From a checkpoint of a small CTC image transcriber: norm layernorm.
Rows from block 5 of a small CTC image transcriber, named by matrix and row number. Rows with one number belong to one neuron. Each number is 50 + 15 x the weight over its row's rms, rounded and kept within 0 to 99. All counts start at 0.
After each neuron's rows are labels from the 100 images, of 14976, where the neuron reaches its highest value: "responds to" is what is common among them; "lies over" is the class under the peak. Only what is clearly more common there than usual is listed. The data: numbers of one to four digits printed on busy colour backdrops. In brackets: how many of the 100, against the usual share in percent.
# fc1: MLP up (model.blocks.5.mlp.fc1.weight, 640x320), inputs 107-213
# fc2: MLP down (model.blocks.5.mlp.fc2.weight, 320x640, transposed), outputs 107-213

fc1.73:37 48 51 57 75 26 73 63 53 32 44 72 46 59 61 47 38 78 49 64 52 54 63 32 40 44 99 50 71 49 46 51 71 74 61 74 54 30 50 30 27 56 70 72 47 53 74 70 52 55 71 66 36 47 46 48 81 33 47 33 57 36 40 57 55 55 70 71 57 46 28 16 55 46 85 51 39 63 27 55 46 54 31 30 53 55 43 32 60 28 34 47 42 74 40 39 54 32 54 34 33 58 73 22 62 38 53
fc2.73:49 51 30 58 17 20 58 67 62 51 53 36 61 60 55 48 49 31 59 56 50 31 63 43 63 41 20 52 40 26 64 39 32 42 36 69 51 53 59 68 25 28 39 31 55 63 56 35 56 52 36 66 64 46 53 52 21 59 51 40 52 74 26 33 80 59 16 52 28 40 52 45 55 46 20 43 60 45 63 52 35 58 31 54 41 78 54 58 35 45 38 57 45 25 72 50 59 47 48 32 47 44 40 38 77 54 61
responds to: the digit 8 (100 vs 23.3); first digit: 8 (63 vs 10.5); last digit: 8 (53 vs 10.2)
lies over: digit 8 (25 vs 0.4)

fc1.598:44 70 67 60 63 61 38 58 60 50 78 53 23 37 74 64 33 36 28 39 78 76 51 53 69 57 65 56 62 65 55 45 63 57 51 75 24 52 41 63 79 56 29 46 70 30 59 60 33 64 63 29 48 76 49 40 41 50 49 53 39 91 51 54 21 49 34 24 22 37 49 65 54 60 55 37 61 46 69 47 47 58 64 35 26 35 42 58 40 44 67 83 75 55 34 54 33 44 53 60 51 72 76 65 58 46 72
fc2.598:77 38 30 55 46 53 59 74 74 52 60 68 53 30 51 54 40 26 61 33 35 45 82 14 60 54 33 55 43 35 43 41 50 59 56 56 41 90 62 69 29 64 62 38 41 50 38 50 29 53 56 62 31 39 47 80 69 48 58 56 63 52 58 37 53 45 59 57 49 35 51 43 41 62 71 54 41 56 68 23 54 45 70 59 10 48 76 49 51 51 36 53 53 38 75 43 74 65 43 48 41 24 32 52 36 68 58
responds to: the digit 3 (62 vs 23.1); length: two (57 vs 25.2); last digit: 3 (47 vs 10); first digit: 3 (39 vs 10.7)
lies over: digit 3 (25 vs 0.2)

fc1.7:55 32 34 48 56 37 72 75 42 43 73 59 43 54 61 73 41 47 88 57 60 47 55 45 45 46 37 79 59 55 70 40 62 51 69 45 44 74 47 15 58 18 33 54 64 63 60 70 59 43 37 35 50 43 56 60 60 39 22 44 78 22 60 67 73 62 47 36 69 52 78 32 37 28 29 39 75 51 79 79 12 65 43 56 26 30 86 67 31 48 56 48 57 40 51 70 51 63 53 20 56 70 55 49 45 28 72
fc2.7:47 62 64 50 64 42 53 44 54 46 22 39 69 78 55 43 46 45 28 92 53 44 24 49 68 54 46 42 56 58 59 54 44 43 52 66 55 30 73 65 47 58 49 26 32 42 57 31 47 61 59 52 54 41 53 51 56 44 47 37 58 39 69 43 56 48 61 53 35 50 47 28 54 67 48 69 27 52 24 44 30 65 57 39 65 60 44 09 42 79 69 56 43 18 80 32 33 19 44 59 59 36 62 56 39 72 48
responds to: the digit 2 (78 vs 22.4); last digit: 2 (68 vs 10.1); length: one (53 vs 24.6); first digit: 2 (47 vs 9.3)
lies over: digit 2 (39 vs 0.2)

fc1.220:49 45 45 59 29 19 43 32 57 61 41 50 53 74 35 74 18 49 63 48 43 73 49 50 65 37 37 32 74 65 88 49 62 15 56 54 60 88 60 51 31 64 39 19 70 34 40 56 19 82 39 67 49 38 58 56 25 51 40 74 39 47 63 53 58 45 30 55 39 44 33 35 56 45 37 67 57 40 57 60 57 62 61 30 43 40 47 51 62 59 52 58 75 46 41 61 59 63 61 50 56 45 40 81 52 49 75
fc2.220:68 28 64 82 68 32 59 49 79 67 56 83 50 61 16 47 29 51 35 50 68 29 59 54 44 36 48 58 68 57 54 59 79 77 79 46 35 44 42 57 59 44 46 60 38 65 59 00 37 39 42 57 28 47 51 62 59 49 46 31 58 29 48 30 68 47 56 36 35 49 61 74 46 65 18 58 26 43 49 30 45 73 42 60 65 55 45 62 32 50 62 37 61 27 34 50 48 37 34 55 38 68 52 47 49 47 61
responds to: the digit 2 (73 vs 22.4); length: one (70 vs 24.6); last digit: 2 (69 vs 10.1); first digit: 2 (59 vs 9.3)
lies over: digit 2 (32 vs 0.2)

fc1.43:55 45 72 43 79 51 65 70 18 73 32 41 32 75 36 59 50 50 55 32 58 53 53 44 67 22 26 38 54 41 36 64 59 20 54 75 36 63 58 64 77 51 74 36 54 60 51 77 38 53 61 87 46 38 46 46 64 79 36 43 26 50 71 40 64 57 43 54 84 50 37 47 79 43 63 44 53 19 58 72 50 50 51 42 57 36 45 40 57 55 52 42 34 41 77 63 63 88 57 71 50 36 26 65 52 60 43
fc2.43:58 42 58 51 35 64 44 60 87 65 53 56 67 43 93 40 37 60 67 42 62 58 57 27 49 31 60 43 72 53 51 37 28 48 49 48 62 54 53 30 77 31 47 46 51 45 46 43 39 27 20 59 69 75 43 34 59 27 50 52 67 42 41 42 30 40 50 74 82 34 54 53 50 40 45 81 45 58 62 64 79 71 36 66 49 82 36 50 48 23 42 75 56 47 57 50 59 65 21 68 75 53 65 80 45 47 77
responds to: the digit 6 (83 vs 22.9); first digit: 6 (66 vs 10.1); last digit: 6 (63 vs 10.1)
lies over: digit 6 (37 vs 0.3)

fc1.359:45 44 49 58 62 46 48 41 67 35 77 53 29 60 36 57 69 61 58 33 21 35 41 51 40 49 59 51 53 29 47 41 50 55 58 73 58 68 32 38 86 59 51 58 39 42 43 50 26 51 76 88 80 51 49 47 51 36 57 35 46 53 62 30 76 46 57 65 65 39 50 45 68 51 62 37 59 36 50 63 43 59 62 53 44 57 52 49 68 56 58 26 51 60 51 28 50 32 40 66 69 38 48 67 45 37 59
fc2.359:28 22 67 18 44 56 46 58 50 43 48 63 51 44 48 47 54 39 35 50 53 43 53 76 46 26 49 61 76 52 61 55 55 49 51 52 30 51 65 50 50 34 53 41 51 43 13 46 53 79 42 52 78 76 51 86 52 48 60 51 28 39 42 53 46 59 65 36 48 44 31 35 33 43 46 50 36 28 72 53 61 24 57 38 38 24 21 57 59 56 43 68 47 32 58 48 56 55 55 75 47 14 53 38 55 54 73
responds to: the digit 6 (69 vs 22.9); length: one (59 vs 24.6); first digit: 6 (55 vs 10.1); last digit: 6 (53 vs 10.1)
lies over: digit 6 (46 vs 0.3)

fc1.162:59 36 33 57 66 36 70 54 65 49 18 41 72 39 57 30 56 63 73 76 32 31 41 51 67 70 30 18 42 34 41 26 66 60 32 54 49 60 24 36 58 39 54 53 51 51 34 67 50 53 60 32 40 12 56 47 23 66 57 50 48 49 37 60 46 39 50 49 85 39 11 33 33 81 43 44 63 59 43 39 63 84 39 45 60 41 72 37 60 51 47 74 57 57 52 66 68 49 64 46 25 53 49 53 56 37 56
fc2.162:69 36 64 63 46 22 52 60 73 29 32 59 66 36 20 61 46 43 57 38 50 60 30 44 30 36 50 72 46 46 58 76 63 27 61 43 43 47 43 33 62 51 57 75 56 76 46 37 37 27 65 58 35 55 47 45 23 37 43 22 34 63 47 38 54 59 44 50 58 58 41 60 62 31 55 39 28 50 29 39 45 42 22 35 65 67 28 53 56 67 56 42 54 61 34 77 33 44 83 55 40 68 60 42 66 31 74
responds to: the digit 7 (100 vs 22.5); last digit: 7 (87 vs 9.9); first digit: 7 (77 vs 9.9); length: one (62 vs 24.6)
lies over: digit 7 (36 vs 0.2)

fc1.548:51 53 51 52 66 56 66 47 70 58 36 26 59 56 60 61 46 44 39 32 35 43 46 47 52 60 38 36 78 68 88 66 27 60 58 60 61 72 58 55 81 29 58 70 42 61 43 50 65 47 73 66 69 54 66 69 58 54 29 76 60 64 53 78 61 61 47 63 75 20 50 48 50 40 61 45 62 41 40 86 67 41 15 60 46 46 43 58 35 05 53 40 45 69 57 38 27 55 51 34 21 36 68 74 58 46 27
fc2.548:50 37 60 30 50 55 24 80 26 61 51 45 56 35 35 36 62 60 57 29 58 34 44 57 55 55 45 93 23 32 66 41 11 70 48 60 58 88 52 54 45 57 33 58 53 67 39 40 52 54 40 60 60 55 50 59 35 44 57 38 22 72 39 55 51 78 39 57 51 48 30 56 48 46 55 38 48 55 53 43 59 46 53 59 43 54 52 64 58 41 37 65 48 52 14 79 56 34 39 52 54 54 48 45 55 38 49
responds to: the digit 8 (63 vs 23.3); last digit: 8 (52 vs 10.2); first digit: 8 (35 vs 10.5)
lies over: digit 8 (25 vs 0.4)

fc1.479:53 45 46 62 40 55 71 61 59 46 69 59 73 57 57 41 28 66 63 53 58 59 87 69 11 69 47 66 50 57 32 54 40 59 41 77 38 79 57 44 55 13 37 55 58 41 56 42 35 43 59 69 25 73 72 42 68 36 46 60 57 54 71 34 59 59 58 40 44 28 28 56 44 40 34 71 56 52 47 62 27 51 66 44 45 33 63 33 59 49 50 36 36 60 74 60 27 49 65 64 99 40 21 59 50 64 47
fc2.479:42 53 61 51 56 68 48 12 44 66 46 51 36 55 39 42 65 45 73 57 72 26 39 84 66 59 48 60 24 40 74 80 61 68 65 59 48 35 40 43 53 45 56 60 42 43 58 59 56 69 46 69 58 60 59 59 36 56 14 20 56 16 31 55 59 43 79 48 72 34 67 67 34 65 49 51 54 50 47 39 77 36 57 33 71 57 45 29 41 35 61 58 44 38 65 46 11 48 28 36 70 75 41 53 53 54 57
responds to: the digit 2 (98 vs 22.4); first digit: 2 (68 vs 9.3); last digit: 2 (64 vs 10.1)
lies over: digit 2 (49 vs 0.2)

fc1.98:54 82 65 64 29 36 42 49 24 67 25 45 58 54 25 29 78 75 50 76 50 25 23 86 55 58 32 47 58 45 23 39 74 56 53 48 49 56 11 31 39 27 43 56 39 50 70 43 52 54 63 14 48 61 53 61 56 66 49 54 22 78 20 63 54 38 32 41 50 56 75 50 55 47 59 49 35 54 56 69 46 31 36 55 55 58 67 48 53 36 55 68 45 53 34 67 74 66 51 42 44 54 38 62 56 47 50
fc2.98:34 26 48 53 48 42 59 48 46 46 35 52 58 28 64 78 40 66 52 64 56 49 40 43 36 58 40 44 30 43 56 80 47 33 46 51 61 32 68 49 64 39 31 66 50 51 51 55 54 64 31 34 34 55 43 32 59 55 66 29 46 65 52 58 52 69 32 16 71 64 59 28 44 40 60 39 32 47 51 55 09 54 18 08 58 60 53 85 38 39 54 45 53 31 37 43 14 51 83 47 48 67 35 60 54 46 36
responds to: the digit 7 (90 vs 22.5); first digit: 7 (84 vs 9.9); last digit: 7 (64 vs 9.9); length: one (55 vs 24.6)
lies over: digit 7 (31 vs 0.2)

fc1.148:52 36 39 65 52 38 63 55 54 51 41 35 41 47 53 42 41 48 59 56 45 00 65 75 51 50 50 48 72 54 45 56 51 65 56 41 44 48 17 50 83 62 41 57 39 52 44 52 44 58 20 56 52 44 69 49 45 41 74 43 66 59 58 65 50 35 25 56 37 55 69 56 60 33 32 29 47 36 58 71 60 29 58 33 53 31 29 45 39 67 51 67 56 41 45 61 21 71 63 27 53 38 42 50 65 64 04
fc2.148:75 49 59 39 42 67 30 28 35 56 44 57 52 71 68 55 44 38 35 25 51 30 57 55 53 68 56 63 49 61 23 32 64 42 58 38 55 16 47 67 41 31 57 63 63 62 65 16 43 29 59 40 28 42 51 44 27 48 71 53 15 30 73 64 60 42 57 58 40 68 41 38 68 52 33 50 50 18 56 90 35 79 49 54 53 50 19 44 65 33 59 46 56 71 51 15 71 30 52 45 31 34 43 44 21 54 63
responds to: the digit 1 (99 vs 22.5); first digit: 1 (85 vs 10.1); last digit: 1 (64 vs 9.9); length: two (53 vs 25.2)
lies over: digit 1 (47 vs 0.2)

fc1.211:32 34 43 42 66 40 31 58 49 54 36 54 63 66 51 64 41 24 44 78 40 37 47 51 58 52 81 26 45 53 69 92 76 54 61 54 61 57 49 55 66 54 30 40 52 70 49 45 57 61 43 48 54 34 50 19 63 58 58 59 50 54 58 41 22 56 46 57 53 66 51 63 53 32 56 59 67 56 16 33 54 46 35 52 63 36 50 50 32 72 28 66 48 60 42 56 57 41 52 46 73 51 68 65 39 39 31
fc2.211:34 42 43 76 38 65 52 46 28 45 53 43 42 60 66 62 40 39 33 42 06 60 52 54 51 51 44 28 65 43 59 34 99 47 48 55 57 37 54 75 56 59 30 68 50 54 33 72 48 55 24 68 27 41 69 58 30 35 83 33 40 38 68 57 59 64 58 44 30 42 46 21 35 33 57 52 46 35 51 39 27 57 39 66 44 58 56 46 56 54 49 46 34 59 46 53 22 27 31 47 59 48 41 67 55 50 51
responds to: the digit 3 (61 vs 23.1); length: one (53 vs 24.6); last digit: 3 (46 vs 10); first digit: 3 (40 vs 10.7)
lies over: digit 3 (26 vs 0.2)

fc1.165:46 38 34 25 66 49 65 66 63 53 57 51 60 35 66 37 31 56 29 62 66 33 24 46 65 53 66 71 53 52 59 57 47 44 85 45 51 38 49 64 60 39 51 74 48 47 25 42 60 67 33 28 35 54 49 57 28 47 48 53 74 73 75 59 41 49 53 50 53 20 37 71 48 53 33 67 73 33 51 48 46 56 40 60 67 41 34 68 36 54 33 67 32 64 44 58 76 68 68 59 60 89 59 70 82 81 68
fc2.165:50 55 51 34 55 51 51 69 40 27 52 29 30 73 33 37 67 49 47 32 46 79 48 38 40 48 43 62 59 55 44 65 49 49 31 36 48 33 60 35 29 47 83 42 51 45 52 70 39 64 45 38 51 41 66 32 47 31 38 34 61 41 38 61 28 35 33 69 69 32 69 47 50 73 73 84 31 54 70 50 35 39 62 52 44 43 62 82 43 47 41 41 60 50 58 64 68 50 48 49 65 46 65 33 65 47 53
responds to: the digit 4 (100 vs 23); first digit: 4 (64 vs 10); last digit: 4 (59 vs 10.1); length: two (51 vs 25.2)
lies over: digit 4 (41 vs 0.4)

fc1.390:68 34 55 58 40 14 37 29 53 47 81 46 49 22 54 32 45 55 58 72 41 41 32 59 69 81 39 51 34 36 40 51 45 73 31 64 23 74 34 41 89 58 10 65 60 63 58 44 54 65 56 29 43 42 35 65 33 43 41 28 40 43 26 83 47 41 65 52 76 47 41 49 42 75 43 32 71 34 61 56 34 61 53 62 62 58 43 37 64 65 57 72 88 74 53 34 46 60 53 41 43 63 64 63 70 46 48
fc2.390:49 74 38 50 59 26 87 37 84 44 44 41 60 55 40 53 57 56 59 61 44 16 42 49 30 62 66 48 45 58 62 74 67 30 52 58 43 27 47 32 67 62 44 70 55 65 64 54 31 43 51 62 53 51 47 49 56 40 65 79 45 68 53 32 60 55 53 25 58 45 62 57 38 43 24 40 61 54 28 49 43 72 46 27 74 67 47 54 49 49 51 24 41 60 53 58 38 70 55 55 69 55 57 42 52 30 81
responds to: the digit 7 (98 vs 22.5); last digit: 7 (94 vs 9.9); first digit: 7 (91 vs 9.9); length: one (85 vs 24.6)
lies over: digit 7 (57 vs 0.2)

fc1.117:43 52 99 43 59 69 67 42 42 62 37 42 61 52 81 63 53 35 47 52 34 29 37 45 63 51 55 64 45 57 43 51 24 59 53 32 59 96 43 60 59 65 48 54 37 32 22 74 63 47 37 43 60 67 64 49 17 49 66 62 54 73 17 52 51 60 53 38 58 59 59 43 72 27 57 53 51 36 41 46 26 41 65 48 26 76 41 58 50 68 45 56 69 38 45 10 87 48 42 49 47 44 65 58 63 66 46
fc2.117:56 42 43 35 28 53 59 65 63 56 52 58 36 57 63 98 34 43 70 72 63 79 70 47 57 30 38 23 89 50 43 44 49 57 78 29 48 69 67 41 60 34 63 19 31 47 14 56 33 49 71 30 70 47 67 46 30 61 48 24 73 42 53 68 79 19 30 59 49 54 18 70 71 61 48 52 46 61 55 21 51 32 44 39 59 53 63 61 32 52 37 50 36 36 64 50 50 62 67 67 43 59 52 37 45 51 48
responds to: the digit 1 (92 vs 22.5); last digit: 1 (73 vs 9.9); first digit: 1 (60 vs 10.1)
lies over: digit 1 (51 vs 0.2)

fc1.571:96 39 61 36 47 57 71 44 60 33 71 31 38 58 69 69 36 35 42 53 61 50 62 18 64 48 22 33 67 54 50 39 44 53 83 51 38 55 47 32 69 25 67 24 70 26 57 38 49 62 54 54 38 41 78 41 66 47 48 23 49 56 45 43 42 51 40 66 61 50 38 36 68 60 73 53 17 64 49 68 26 60 50 30 45 52 60 43 39 68 31 36 69 54 57 23 30 49 42 57 77 77 66 53 72 60 31
fc2.571:59 46 53 70 47 51 61 33 54 38 64 80 39 72 43 31 51 47 63 64 41 34 69 70 16 54 38 45 33 26 40 77 34 45 63 61 59 46 38 45 63 74 39 32 62 30 25 17 54 22 43 57 86 71 81 60 35 32 66 45 61 74 34 45 54 45 85 25 49 45 58 63 41 53 32 35 74 38 47 63 37 43 54 45 56 57 59 40 50 46 59 62 47 46 34 34 47 37 60 66 60 61 52 43 47 32 56
responds to: the digit 3 (78 vs 23.1); length: one (69 vs 24.6); last digit: 3 (66 vs 10); first digit: 3 (62 vs 10.7)
lies over: digit 3 (30 vs 0.2)

fc1.55:32 76 34 36 68 39 62 41 55 42 49 71 62 50 44 49 50 44 44 63 41 66 60 33 42 36 67 56 53 84 22 35 42 57 69 57 78 58 00 48 47 69 61 57 50 40 25 45 71 60 54 50 50 55 48 27 51 52 16 70 68 61 36 66 17 58 29 51 47 15 31 78 28 52 42 65 62 76 50 38 54 38 48 20 32 20 55 49 46 21 49 24 55 85 59 51 51 56 57 36 70 93 50 49 59 68 45
fc2.55:34 63 46 34 22 41 42 64 48 55 55 43 56 28 67 45 66 70 58 48 47 53 57 54 47 50 57 59 55 33 40 46 47 71 53 53 52 59 53 49 33 59 49 65 28 44 60 38 74 56 57 63 76 54 23 64 57 41 39 60 54 21 52 32 12 61 53 30 74 43 27 51 57 35 48 17 30 56 39 57 44 31 37 54 35 65 28 52 62 53 31 60 60 49 31 50 32 33 49 41 42 59 72 51 77 46 17
responds to: the digit 9 (91 vs 22.3); first digit: 9 (65 vs 9.7); length: two (64 vs 25.2); last digit: 9 (58 vs 9.9)
lies over: digit 9 (44 vs 0.3)

fc1.46:80 67 57 40 37 38 59 34 51 38 56 51 55 17 28 31 56 36 44 69 35 51 30 73 43 29 61 53 61 29 40 66 45 65 32 59 65 38 42 36 66 60 37 73 50 65 49 36 48 29 50 51 57 61 49 48 63 50 55 79 66 53 50 51 44 46 24 22 60 41 20 70 12 53 40 46 54 44 28 33 37 17 26 63 60 34 30 50 42 72 32 34 73 51 44 43 50 51 63 49 55 60 27 40 60 40 25
fc2.46:50 36 28 52 48 52 29 72 67 49 45 61 48 50 62 58 39 38 64 29 47 56 50 88 51 44 38 48 33 39 24 59 73 60 69 54 31 40 54 21 49 70 35 48 79 81 36 40 46 49 40 39 50 69 47 62 64 40 22 41 58 62 64 60 11 58 57 41 68 52 52 39 47 57 47 49 51 63 28 70 38 59 55 41 49 35 48 47 32 24 61 35 67 91 43 48 51 45 54 46 60 63 42 64 53 50 48
responds to: the digit 7 (100 vs 22.5); last digit: 7 (76 vs 9.9)
lies over: digit 7 (53 vs 0.2)

fc1.370:47 42 54 31 47 48 55 29 72 58 35 62 46 80 37 62 70 53 61 54 59 53 55 60 66 61 43 46 43 78 41 82 82 32 35 99 50 49 60 48 58 59 63 43 45 45 42 58 37 65 44 57 54 62 44 79 70 47 35 41 27 49 68 68 62 41 26 44 58 35 40 40 53 27 45 41 41 58 83 70 67 55 32 44 44 53 29 39 42 40 17 61 47 70 34 69 33 59 74 75 24 37 55 65 31 49 67
fc2.370:60 49 23 81 40 41 85 68 62 44 52 72 36 63 49 45 28 75 22 39 55 42 53 20 40 42 43 70 70 56 47 24 08 72 44 40 61 65 52 69 55 40 58 65 51 42 48 46 37 61 36 27 46 82 65 61 47 62 34 48 41 46 69 48 51 37 39 57 60 62 54 31 42 47 52 63 40 40 36 61 80 66 50 57 65 58 41 60 28 57 93 50 27 52 58 45 27 59 43 47 53 35 59 59 44 69 48
responds to: the digit 2 (82 vs 22.4); last digit: 2 (60 vs 10.1); first digit: 2 (57 vs 9.3); length: one (55 vs 24.6)
lies over: digit 2 (36 vs 0.2)

fc1.268:56 54 50 63 60 72 41 14 42 41 78 30 33 10 71 58 87 70 45 50 70 43 50 42 35 63 56 40 29 65 32 82 31 63 70 55 92 19 45 18 40 60 44 47 55 83 49 45 46 78 48 55 54 66 54 68 43 44 57 56 74 41 61 49 73 44 52 33 64 48 37 22 73 37 49 35 38 58 78 63 49 56 62 46 60 53 48 47 51 50 48 34 61 64 59 54 54 55 50 38 36 49 71 57 58 55 61
fc2.268:32 64 41 64 35 55 57 54 62 59 72 68 37 43 28 38 58 41 68 32 48 48 32 84 58 59 69 38 64 27 50 42 57 48 25 51 48 56 63 26 54 56 63 28 18 45 36 41 58 21 66 56 22 62 51 75 30 81 24 68 51 40 65 59 39 72 50 70 53 47 61 48 71 77 54 44 74 34 56 45 76 44 55 57 60 40 41 57 42 43 55 83 63 54 30 50 34 38 46 64 60 45 45 60 51 49 39
responds to: the digit 9 (98 vs 22.3); first digit: 9 (75 vs 9.7); last digit: 9 (56 vs 9.9); length: two (52 vs 25.2)
lies over: digit 9 (41 vs 0.3)

fc1.407:34 33 62 40 47 43 46 40 42 69 46 36 36 64 44 30 42 55 74 68 68 35 53 50 64 65 79 56 29 24 51 56 45 54 50 45 57 61 31 82 63 57 55 32 40 57 50 64 49 70 54 45 21 58 48 56 68 49 62 38 41 41 28 78 37 73 60 30 84 52 28 49 54 41 37 66 50 27 28 35 49 75 39 53 66 68 43 45 22 59 21 67 72 69 32 39 61 24 74 60 61 83 39 53 62 57 39
fc2.407:43 54 40 45 52 34 62 56 44 58 69 48 61 41 53 46 78 53 45 27 62 61 36 34 38 50 44 55 50 53 52 71 45 75 39 65 29 14 40 57 35 56 44 87 79 57 45 52 30 47 64 43 50 36 53 58 43 23 45 51 54 56 39 11 20 39 54 38 40 52 43 30 54 47 39 43 39 62 79 49 61 39 56 22 38 42 79 41 61 37 50 37 17 41 56 74 53 48 56 57 50 38 52 78 84 36 61
responds to: the digit 7 (99 vs 22.5); last digit: 7 (92 vs 9.9); first digit: 7 (88 vs 9.9); bold (86 vs 46.6)
lies over: digit 7 (58 vs 0.2)

fc1.401:73 64 41 28 78 31 38 29 66 57 55 40 46 45 57 51 57 37 57 59 43 49 30 31 59 23 55 77 63 46 44 60 59 24 51 44 60 47 33 73 31 56 74 57 36 66 47 89 37 21 45 42 73 66 38 70 43 16 37 64 49 58 82 64 70 54 41 50 34 22 75 67 51 47 62 67 59 61 44 45 21 57 60 43 51 40 44 65 75 42 40 55 21 45 63 48 22 49 53 45 54 40 51 35 79 48 72
fc2.401:57 57 45 40 45 38 59 33 75 48 57 40 43 53 52 82 48 46 34 68 59 57 43 33 60 50 59 64 51 88 58 37 64 59 28 75 45 61 49 61 61 59 50 51 55 35 44 28 33 77 61 55 41 48 49 36 53 31 63 24 24 58 39 51 42 74 47 92 44 34 44 66 44 60 44 48 57 73 46 52 43 33 66 47 73 64 64 35 34 62 22 40 32 49 81 73 47 29 58 42 44 35 22 71 52 49 64
responds to: the digit 8 (96 vs 23.3); length: four (67 vs 25.2); last digit: 8 (44 vs 10.2)
lies over: digit 8 (30 vs 0.4)

fc1.278:42 70 57 52 43 42 62 53 67 58 56 54 66 57 53 49 28 88 48 22 38 53 59 46 55 41 55 29 53 81 70 67 44 40 58 39 61 16 60 32 71 53 61 52 44 45 50 43 33 71 41 47 48 47 46 54 46 66 46 28 79 32 47 32 25 39 29 47 76 43 35 34 76 47 54 49 52 62 58 52 73 68 27 48 54 57 53 46 35 51 65 30 29 38 47 63 43 47 47 36 34 38 63 70 57 69 43
fc2.278:31 17 72 48 69 41 45 50 56 47 29 50 63 36 47 73 63 40 66 28 52 62 66 63 46 45 34 19 53 65 39 64 30 45 24 29 59 59 49 63 66 41 54 10 59 71 24 33 70 59 41 47 74 63 48 60 69 76 56 42 37 67 39 57 45 41 31 52 47 76 52 49 66 66 45 62 37 53 57 48 27 41 31 38 53 54 40 93 57 57 45 59 31 68 55 47 55 45 31 36 46 65 59 71 34 64 64
responds to: the digit 4 (100 vs 23); first digit: 4 (70 vs 10); last digit: 4 (56 vs 10.1)
lies over: digit 4 (38 vs 0.4)

fc1.579:54 54 61 35 60 27 47 51 71 25 58 62 58 62 72 54 45 33 32 49 47 29 36 99 62 77 56 41 55 51 71 69 62 51 44 42 42 70 36 46 54 47 41 29 49 36 67 43 31 72 67 35 67 25 73 14 48 40 29 59 54 67 46 40 11 26 35 68 58 43 47 52 34 51 35 38 42 57 52 50 34 30 79 56 39 36 56 45 48 38 65 32 33 39 67 45 63 68 51 60 17 21 63 47 31 32 52
fc2.579:45 31 49 39 46 55 51 36 72 49 50 36 63 53 41 47 47 56 45 67 59 46 64 36 36 28 40 50 53 47 44 17 55 36 58 53 25 43 50 59 84 52 50 60 73 64 24 39 63 41 26 52 31 15 73 55 59 67 61 69 67 27 49 37 66 46 55 53 58 53 40 60 42 43 48 16 48 18 66 32 78 39 46 51 51 66 63 62 54 41 57 83 34 35 08 37 42 41 53 68 52 37 63 39 60 41 61
responds to: the digit 6 (76 vs 22.9); last digit: 6 (48 vs 10.1)
lies over: digit 6 (31 vs 0.3)

fc1.520:77 42 61 57 35 36 49 48 59 57 55 49 47 17 68 56 50 56 74 53 48 60 80 46 36 11 42 36 69 25 45 45 29 70 35 66 22 72 55 21 93 43 76 17 60 30 67 74 55 55 44 39 51 41 44 35 80 55 74 56 33 45 43 58 78 37 77 54 51 45 60 45 42 45 63 44 42 40 44 68 09 37 38 51 61 46 60 54 46 76 55 46 11 36 63 86 61 77 47 32 67 63 43 32 79 56 38
fc2.520:17 61 38 62 60 56 37 75 64 42 60 63 57 50 60 64 24 51 49 24 32 51 72 36 40 47 26 55 53 43 59 52 45 34 53 73 82 42 45 42 51 60 43 50 65 56 66 42 62 54 76 44 60 56 62 79 32 66 64 59 46 72 57 38 58 61 48 52 72 27 29 45 54 71 31 51 37 27 50 49 54 30 53 68 93 79 41 18 64 43 43 58 50 51 43 46 74 56 46 44 55 28 56 33 65 32 46
responds to: the digit 6 (100 vs 22.9); first digit: 6 (85 vs 10.1); last digit: 6 (78 vs 10.1); length: one (60 vs 24.6)
lies over: digit 6 (29 vs 0.3)

fc1.593:60 49 53 42 67 64 30 34 51 65 80 85 35 76 30 69 76 27 59 67 23 61 41 42 60 65 53 60 39 61 31 59 49 67 56 54 55 47 44 40 64 69 49 73 44 37 48 62 34 57 40 55 27 36 33 49 62 58 19 53 72 37 47 28 57 50 31 55 41 61 56 52 55 12 62 46 35 23 38 21 33 58 51 56 24 39 24 62 40 16 43 35 75 32 44 48 28 37 51 27 64 52 38 46 42 53 55
fc2.593:47 37 29 54 56 65 45 22 43 63 52 45 27 54 72 86 70 37 52 45 52 34 26 49 48 32 35 29 44 46 56 35 15 40 57 50 49 63 40 42 45 70 67 49 67 19 56 60 48 79 75 62 67 60 67 38 70 33 45 58 51 63 31 25 33 16 42 49 57 32 52 36 56 58 61 44 33 34 42 39 57 42 59 26 43 68 55 68 43 31 65 75 41 68 27 52 44 25 36 41 43 66 75 65 50 68 44
responds to: the digit 7 (98 vs 22.5); last digit: 7 (85 vs 9.9); first digit: 7 (83 vs 9.9); length: one (67 vs 24.6)
lies over: digit 7 (27 vs 0.2)

fc1.580:75 55 48 37 83 35 57 72 56 76 54 39 74 43 49 51 34 65 55 47 40 50 50 38 55 75 44 23 25 38 51 36 37 75 59 37 65 51 29 44 78 69 37 40 51 44 70 57 53 83 21 32 61 44 56 33 60 46 41 31 46 38 48 04 58 47 40 73 40 50 31 49 57 69 63 54 56 39 61 06 57 32 39 62 36 42 51 52 44 32 72 54 47 53 81 49 34 49 34 45 46 24 77 62 56 62 49
fc2.580:53 68 74 30 44 55 60 48 34 48 44 88 39 57 41 60 55 53 77 27 50 60 75 62 19 48 50 63 49 62 55 50 46 49 53 30 34 37 82 62 54 53 52 42 53 75 54 51 84 65 64 37 55 79 62 46 41 43 27 48 51 53 50 72 21 53 29 56 69 46 52 42 59 23 80 47 23 46 31 85 51 55 33 41 75 34 29 44 44 46 51 49 82 65 59 43 36 27 66 37 55 69 49 52 66 56 51
responds to: the digit 4 (100 vs 23); first digit: 4 (56 vs 10); last digit: 4 (56 vs 10.1)
lies over: digit 4 (55 vs 0.4)